From a checkpoint of a small contrastive image-text model: text encoder norm layernorm, adamw at rate 0.00099.
Rows from block 3 of the text encoder, named by matrix and row number. Rows with one number belong to one attention dimension. Each number is 50 + 10 x the weight over its row's rms, rounded and kept within 0 to 99. All counts start at 0.
# v: attention query, key and value (stacked) (text_encoder.blocks.3.attn.qkv.weight, 720x256, the v third), inputs 0-127
# proj: attention output (text_encoder.blocks.3.attn.proj.weight, 256x240, transposed), outputs 0-127
v.193:55 58 60 58 71 47 41 60 57 54 49 38 41 54 63 44 43 54 33 43 46 56 58 54 55 54 56 53 41 39 40 56 48 57 39 41 68 48 48 63 46 51 37 56 60 36 71 53 34 40 55 49 40 45 51 46 44 66 48 55 58 57 73 57 48 70 51 73 46 53 52 58 48 58 59 68 52 25 31 37 41 52 48 49 38 19 51 47 55 48 55 53 41 62 48 51 44 49 48 38 58 43 44 43 63 34 24 51 72 46 49 55 41 34 40 66 36 47 53 43 55 47 46 46 63 49 55 52
v.194:49 33 48 51 47 45 58 52 44 39 52 46 53 50 34 64 55 52 46 55 47 58 60 65 63 69 54 57 63 41 39 55 39 57 41 57 37 48 51 56 44 60 40 38 64 55 56 52 49 19 56 51 41 40 52 36 45 39 58 27 23 51 60 43 46 40 60 53 46 48 68 43 61 46 59 51 62 44 60 56 49 33 55 60 65 46 61 66 64 56 43 50 50 32 46 58 59 69 45 68 58 41 53 47 46 52 55 50 48 45 60 42 62 60 56 39 46 39 40 28 48 40 46 38 40 55 49 31
v.195:60 56 63 74 70 45 49 61 75 47 47 59 41 40 53 44 60 50 44 47 49 47 55 37 53 35 54 52 39 42 48 49 58 59 44 39 67 57 55 56 48 53 51 57 56 37 60 54 39 50 52 66 53 51 59 43 46 58 46 65 74 59 59 65 50 58 49 70 60 53 42 63 58 50 56 69 54 42 51 36 48 54 60 32 54 37 48 46 53 49 58 47 54 51 43 60 51 34 43 44 58 35 52 50 57 35 39 43 58 36 46 59 44 39 41 40 30 54 38 55 55 48 53 61 67 31 34 45
v.196:55 62 66 64 70 54 40 60 73 45 40 62 44 43 69 47 54 42 48 42 52 63 43 35 42 47 48 47 39 39 34 49 59 43 43 30 80 62 54 59 44 55 58 44 49 34 54 54 39 53 56 63 43 51 54 48 39 67 47 56 73 57 61 57 39 65 46 64 56 39 41 56 59 56 50 53 55 28 38 30 43 52 49 38 44 40 43 48 51 42 57 64 59 55 42 51 49 44 46 51 52 45 42 41 52 39 37 39 60 52 44 54 39 38 45 46 37 60 49 54 53 42 54 68 54 45 48 42
v.197:54 65 43 56 53 60 39 60 55 51 53 58 44 48 63 59 53 49 56 61 54 52 55 48 47 45 28 62 41 49 53 39 53 54 39 59 47 35 48 52 45 47 60 63 54 54 55 58 67 65 36 68 61 35 50 56 62 41 58 53 34 27 50 46 50 42 58 53 64 47 63 44 32 41 54 58 50 50 54 38 54 49 42 45 45 49 59 35 43 55 52 50 77 35 40 57 47 48 39 47 51 37 40 54 58 54 52 41 57 64 48 43 52 65 39 56 41 44 55 41 50 48 42 45 54 49 41 44
v.198:64 63 52 70 72 36 46 51 57 53 42 57 54 47 68 49 55 50 50 45 33 55 42 45 52 52 45 60 40 39 33 60 46 52 48 37 67 58 46 61 36 56 48 67 54 32 69 50 36 50 54 59 54 56 53 46 47 69 55 53 75 55 60 64 41 55 47 65 46 33 50 59 53 44 61 54 48 27 32 34 53 55 41 41 41 46 39 48 35 45 51 57 57 49 52 53 46 46 34 54 57 39 48 42 66 47 42 44 55 43 41 44 50 36 38 51 39 55 43 58 53 51 51 61 58 42 46 41
v.199:61 55 59 72 69 53 45 50 75 53 39 56 37 49 57 53 50 46 48 44 41 50 45 43 59 40 51 53 46 45 47 60 60 46 44 33 67 46 47 69 47 57 61 53 65 26 51 58 34 55 54 68 53 55 51 51 60 64 51 57 75 51 62 51 46 59 48 74 54 50 48 55 63 58 51 60 50 39 35 43 51 51 54 36 51 50 47 56 46 42 56 58 51 50 47 59 47 41 52 54 59 47 52 42 52 38 42 35 73 44 42 57 41 34 39 42 45 49 45 45 55 44 49 72 54 42 40 41
v.200:46 39 40 30 28 54 63 39 28 53 59 45 53 53 35 48 52 61 48 61 59 48 54 64 52 49 54 51 71 54 61 45 51 56 46 59 26 51 56 49 47 43 36 51 43 69 39 53 67 46 48 36 60 65 51 47 53 36 45 47 35 40 37 43 61 50 47 23 42 48 51 40 40 39 43 43 53 61 60 63 44 45 49 66 53 65 64 43 49 55 39 50 54 41 48 42 52 61 56 52 46 54 64 68 50 60 56 50 34 51 53 54 54 64 57 58 63 52 50 49 53 52 49 29 35 56 55 54
v.201:64 55 51 68 70 57 51 66 73 40 42 62 43 52 52 50 50 52 52 42 42 54 53 47 47 50 40 56 32 48 40 53 53 50 52 33 74 53 54 56 52 59 47 55 55 38 60 42 41 45 53 61 51 35 55 41 48 62 54 64 74 49 60 68 37 58 45 69 53 39 50 59 55 51 59 61 51 29 38 45 47 63 54 29 54 39 45 44 50 46 48 52 47 47 50 63 41 45 50 53 59 47 52 40 56 37 36 41 63 45 47 46 41 40 39 51 40 52 45 47 53 46 58 62 66 40 39 55
v.202:60 55 64 59 66 53 45 57 76 46 43 54 46 47 61 45 47 54 47 47 43 54 55 37 43 35 45 42 39 40 35 43 53 52 44 40 71 58 53 66 50 47 49 54 56 25 59 50 39 54 45 70 48 40 51 39 53 52 55 64 74 49 66 56 35 63 53 78 50 50 49 58 59 47 47 58 40 31 37 34 47 56 45 44 45 42 39 55 51 42 58 54 51 52 52 54 49 44 50 42 57 41 46 38 58 33 42 46 57 38 40 37 49 36 43 51 49 63 40 58 53 50 53 62 60 44 42 49
v.203:37 45 40 32 40 46 58 45 27 56 58 46 51 44 26 50 59 59 52 53 56 51 42 55 51 52 51 45 57 54 65 47 53 50 55 62 24 49 49 47 46 44 54 42 35 65 51 54 64 44 43 34 48 56 47 44 61 30 47 31 23 39 52 43 62 55 56 33 47 53 56 38 38 37 53 43 45 64 60 65 45 48 45 67 58 65 58 57 50 58 46 50 50 55 53 39 53 58 60 62 50 59 55 67 38 67 69 56 28 54 58 41 50 62 57 56 52 48 44 46 50 61 43 37 43 62 61 43
v.204:58 50 59 62 69 46 37 63 71 49 40 51 44 51 67 45 50 52 47 39 42 57 48 44 48 51 50 53 42 43 41 56 56 51 53 41 70 54 42 59 47 67 52 46 64 33 64 48 40 46 60 58 41 45 56 50 53 68 45 60 72 57 57 54 35 52 44 71 58 48 43 72 57 61 53 54 53 39 34 38 54 56 40 31 44 37 43 51 55 39 62 57 37 49 56 57 53 56 42 60 53 39 42 41 54 34 43 46 63 55 43 55 38 33 40 52 41 56 42 51 55 45 63 58 66 40 43 51
v.205:57 55 53 61 66 40 49 63 75 41 41 61 48 43 56 54 53 39 53 45 42 58 50 39 46 44 43 53 37 32 36 57 62 54 44 28 60 54 60 49 53 37 56 54 50 54 57 53 46 60 49 64 52 54 51 45 51 66 47 56 63 55 71 54 52 54 52 74 54 56 40 63 49 54 57 56 49 37 40 36 50 51 48 27 41 40 33 43 42 60 65 54 62 43 46 51 52 48 43 44 65 40 50 37 57 30 42 40 63 47 22 62 44 43 53 50 49 56 50 55 54 48 55 61 56 46 53 42
proj.193:53 31 34 51 29 59 59 61 38 42 56 49 48 48 44 63 56 49 43 36 43 47 53 58 51 63 32 51 38 51 44 55 47 41 56 43 53 47 32 57 55 55 45 52 61 60 48 66 62 50 45 66 43 30 76 48 55 50 41 37 65 52 36 50 51 55 40 56 52 48 56 75 42 52 48 70 53 48 62 49 52 43 35 57 84 44 43 45 38 34 55 40 49 41 57 35 24 52 57 63 46 58 62 55 62 38 54 48 57 45 54 42 53 54 50 43 59 46 49 71 68 44 53 52 37 55 28 51
proj.194:60 55 33 47 51 55 34 52 63 57 43 46 44 53 58 48 49 45 59 42 51 47 55 57 40 48 39 36 58 20 48 46 55 48 36 50 42 47 62 65 52 25 48 43 64 32 47 46 51 46 57 46 53 57 36 43 50 55 35 56 34 57 43 52 42 76 53 54 41 50 53 65 45 48 69 46 51 56 44 40 43 47 49 53 56 45 53 63 37 52 44 80 47 54 36 73 59 56 45 47 60 20 48 45 37 49 56 53 44 35 56 42 43 45 35 43 55 83 31 52 41 57 57 53 54 38 62 45
proj.195:47 39 55 39 34 50 60 57 29 39 58 52 63 53 46 57 57 55 47 40 45 53 58 57 51 55 41 52 31 64 38 58 47 52 61 46 63 51 38 54 57 66 48 56 51 60 43 62 54 54 36 77 39 42 71 54 60 42 53 37 68 43 37 49 51 50 45 58 61 53 51 60 55 49 46 59 58 42 68 42 56 48 28 50 70 51 42 42 46 33 56 28 51 37 62 32 24 50 54 65 50 72 55 60 64 40 50 47 54 47 53 50 56 51 50 55 56 29 53 67 63 57 53 50 37 54 19 52
proj.196:48 38 49 45 32 52 60 61 30 39 61 51 59 53 46 59 58 53 47 38 42 49 60 56 50 57 40 53 34 59 38 57 48 48 59 45 62 50 36 55 56 64 43 55 53 62 44 64 54 53 38 77 40 35 76 54 61 44 48 39 69 43 34 48 53 50 43 59 58 51 51 63 53 51 48 62 56 43 69 44 53 48 30 53 74 48 41 44 43 34 55 31 50 40 60 34 22 52 54 63 51 69 56 59 63 37 53 48 55 45 50 49 53 52 52 54 55 34 51 70 64 47 54 50 38 55 24 53
proj.197:55 59 65 51 35 55 52 51 39 60 61 54 42 53 33 56 58 55 43 48 51 50 45 54 48 58 37 50 41 59 54 55 51 38 44 50 56 64 40 40 42 81 47 47 48 39 40 56 46 30 47 36 58 56 70 62 59 53 58 30 50 63 50 45 51 34 56 45 40 44 46 49 48 49 36 45 49 48 57 53 53 44 60 49 52 43 36 56 54 35 55 44 53 37 53 50 51 33 56 58 45 49 53 42 74 64 48 49 54 62 46 59 55 50 49 52 35 09 45 63 56 54 40 47 46 33 57 70
proj.198:48 44 48 44 34 49 56 59 30 39 61 48 61 52 44 59 59 55 47 38 45 52 58 52 48 56 41 52 30 64 35 57 50 55 58 45 63 49 40 57 55 66 47 54 48 60 42 64 52 56 40 77 40 42 73 55 63 40 50 38 66 48 32 51 53 53 46 59 61 52 49 61 56 48 46 59 58 43 69 45 56 50 28 50 73 50 40 42 47 37 57 25 53 41 61 36 22 55 53 68 55 71 55 60 60 39 52 45 53 46 50 51 54 51 52 58 55 35 52 71 64 52 53 49 36 49 23 54
proj.199:48 42 52 43 34 49 57 58 29 38 61 52 62 53 46 58 59 55 49 40 44 52 58 56 49 56 41 52 30 63 36 57 49 54 60 45 63 51 40 56 56 65 47 55 51 60 41 64 52 54 38 77 40 42 72 54 62 42 50 38 68 45 35 50 53 53 46 59 61 51 50 61 57 49 47 59 57 42 69 44 56 50 27 50 70 50 41 43 46 35 56 27 52 38 62 34 21 52 54 67 53 71 55 59 63 38 52 45 53 46 50 50 55 51 50 57 55 32 52 69 64 54 52 49 35 50 20 53
proj.200:51 63 54 54 68 46 40 40 70 60 37 47 43 45 57 41 40 47 53 63 59 48 40 42 51 42 64 45 65 42 61 45 52 54 42 58 39 48 64 45 44 37 59 42 45 36 57 33 44 49 59 24 59 66 26 48 36 56 54 61 30 55 65 53 47 49 53 44 41 51 48 33 49 49 55 38 44 56 30 55 48 54 68 45 27 53 60 55 57 66 46 67 50 59 43 64 76 50 45 37 51 32 42 42 35 63 46 53 47 56 51 50 48 46 49 48 46 66 48 28 38 54 47 50 64 44 74 44
proj.201:48 41 50 45 33 50 59 59 30 39 61 52 61 53 44 58 59 54 49 38 42 53 60 57 49 57 40 52 31 61 37 57 49 52 60 43 63 50 39 54 56 65 46 57 50 62 43 67 53 51 40 79 39 41 73 54 64 42 48 38 68 45 33 48 54 53 46 57 60 52 51 63 55 49 45 59 57 43 69 45 53 49 29 51 71 50 40 43 48 35 56 28 51 38 60 35 23 52 52 66 54 69 56 59 63 39 53 45 52 46 49 51 54 52 51 55 56 34 53 73 62 54 52 50 36 52 23 55
proj.202:48 41 50 44 32 50 58 59 31 38 61 50 61 52 42 59 60 54 47 38 43 51 59 54 48 56 40 51 30 62 36 58 51 52 58 45 63 50 40 55 56 66 46 54 49 60 42 64 53 53 39 75 40 41 74 54 62 41 49 39 68 46 33 48 53 52 45 58 60 52 50 62 55 50 46 60 57 44 68 46 55 49 31 51 73 50 41 43 46 35 57 29 52 39 61 33 22 54 51 67 54 71 56 60 63 39 52 45 53 46 50 50 54 52 52 55 56 33 52 73 64 53 53 49 37 51 23 54
proj.203:50 63 54 52 68 45 38 39 66 61 40 49 44 49 56 40 43 48 54 64 58 49 42 41 48 40 65 47 66 43 59 44 53 57 42 59 39 51 67 45 44 38 57 44 45 37 54 33 43 50 60 24 62 65 26 48 38 53 54 62 31 55 62 53 48 47 57 44 42 50 48 33 50 49 54 34 45 54 32 56 48 55 68 46 25 55 60 56 56 65 44 65 50 60 42 65 76 49 44 37 51 34 43 44 34 62 47 53 46 54 49 51 46 45 49 51 44 67 49 25 36 53 47 50 63 43 77 43
proj.204:51 37 42 47 31 54 59 62 33 39 64 50 55 53 41 62 60 51 47 35 40 48 58 55 48 58 36 54 32 56 40 57 51 45 56 41 59 50 33 54 55 63 41 56 53 62 45 67 56 51 42 72 40 33 77 53 64 44 43 39 67 46 32 46 55 52 44 57 56 49 52 68 50 50 46 64 56 46 68 49 53 46 35 56 76 47 40 45 44 36 55 35 52 43 58 37 22 54 54 66 51 67 58 57 63 36 56 47 52 42 48 47 51 55 52 51 57 38 50 77 62 44 53 50 38 56 30 57
proj.205:49 41 58 39 33 49 57 58 29 37 58 53 63 52 47 56 58 56 48 41 45 52 57 58 49 56 44 50 31 65 38 59 49 53 61 46 63 50 39 54 56 66 49 53 52 58 43 61 52 52 35 73 39 44 69 54 61 42 53 37 66 41 36 49 49 52 44 58 62 52 50 59 56 50 47 61 57 43 67 46 56 49 29 49 69 53 44 44 47 31 57 27 51 36 63 29 22 52 53 67 54 70 56 60 67 38 50 46 53 47 53 49 56 52 48 56 55 27 51 68 63 58 53 49 37 53 17 53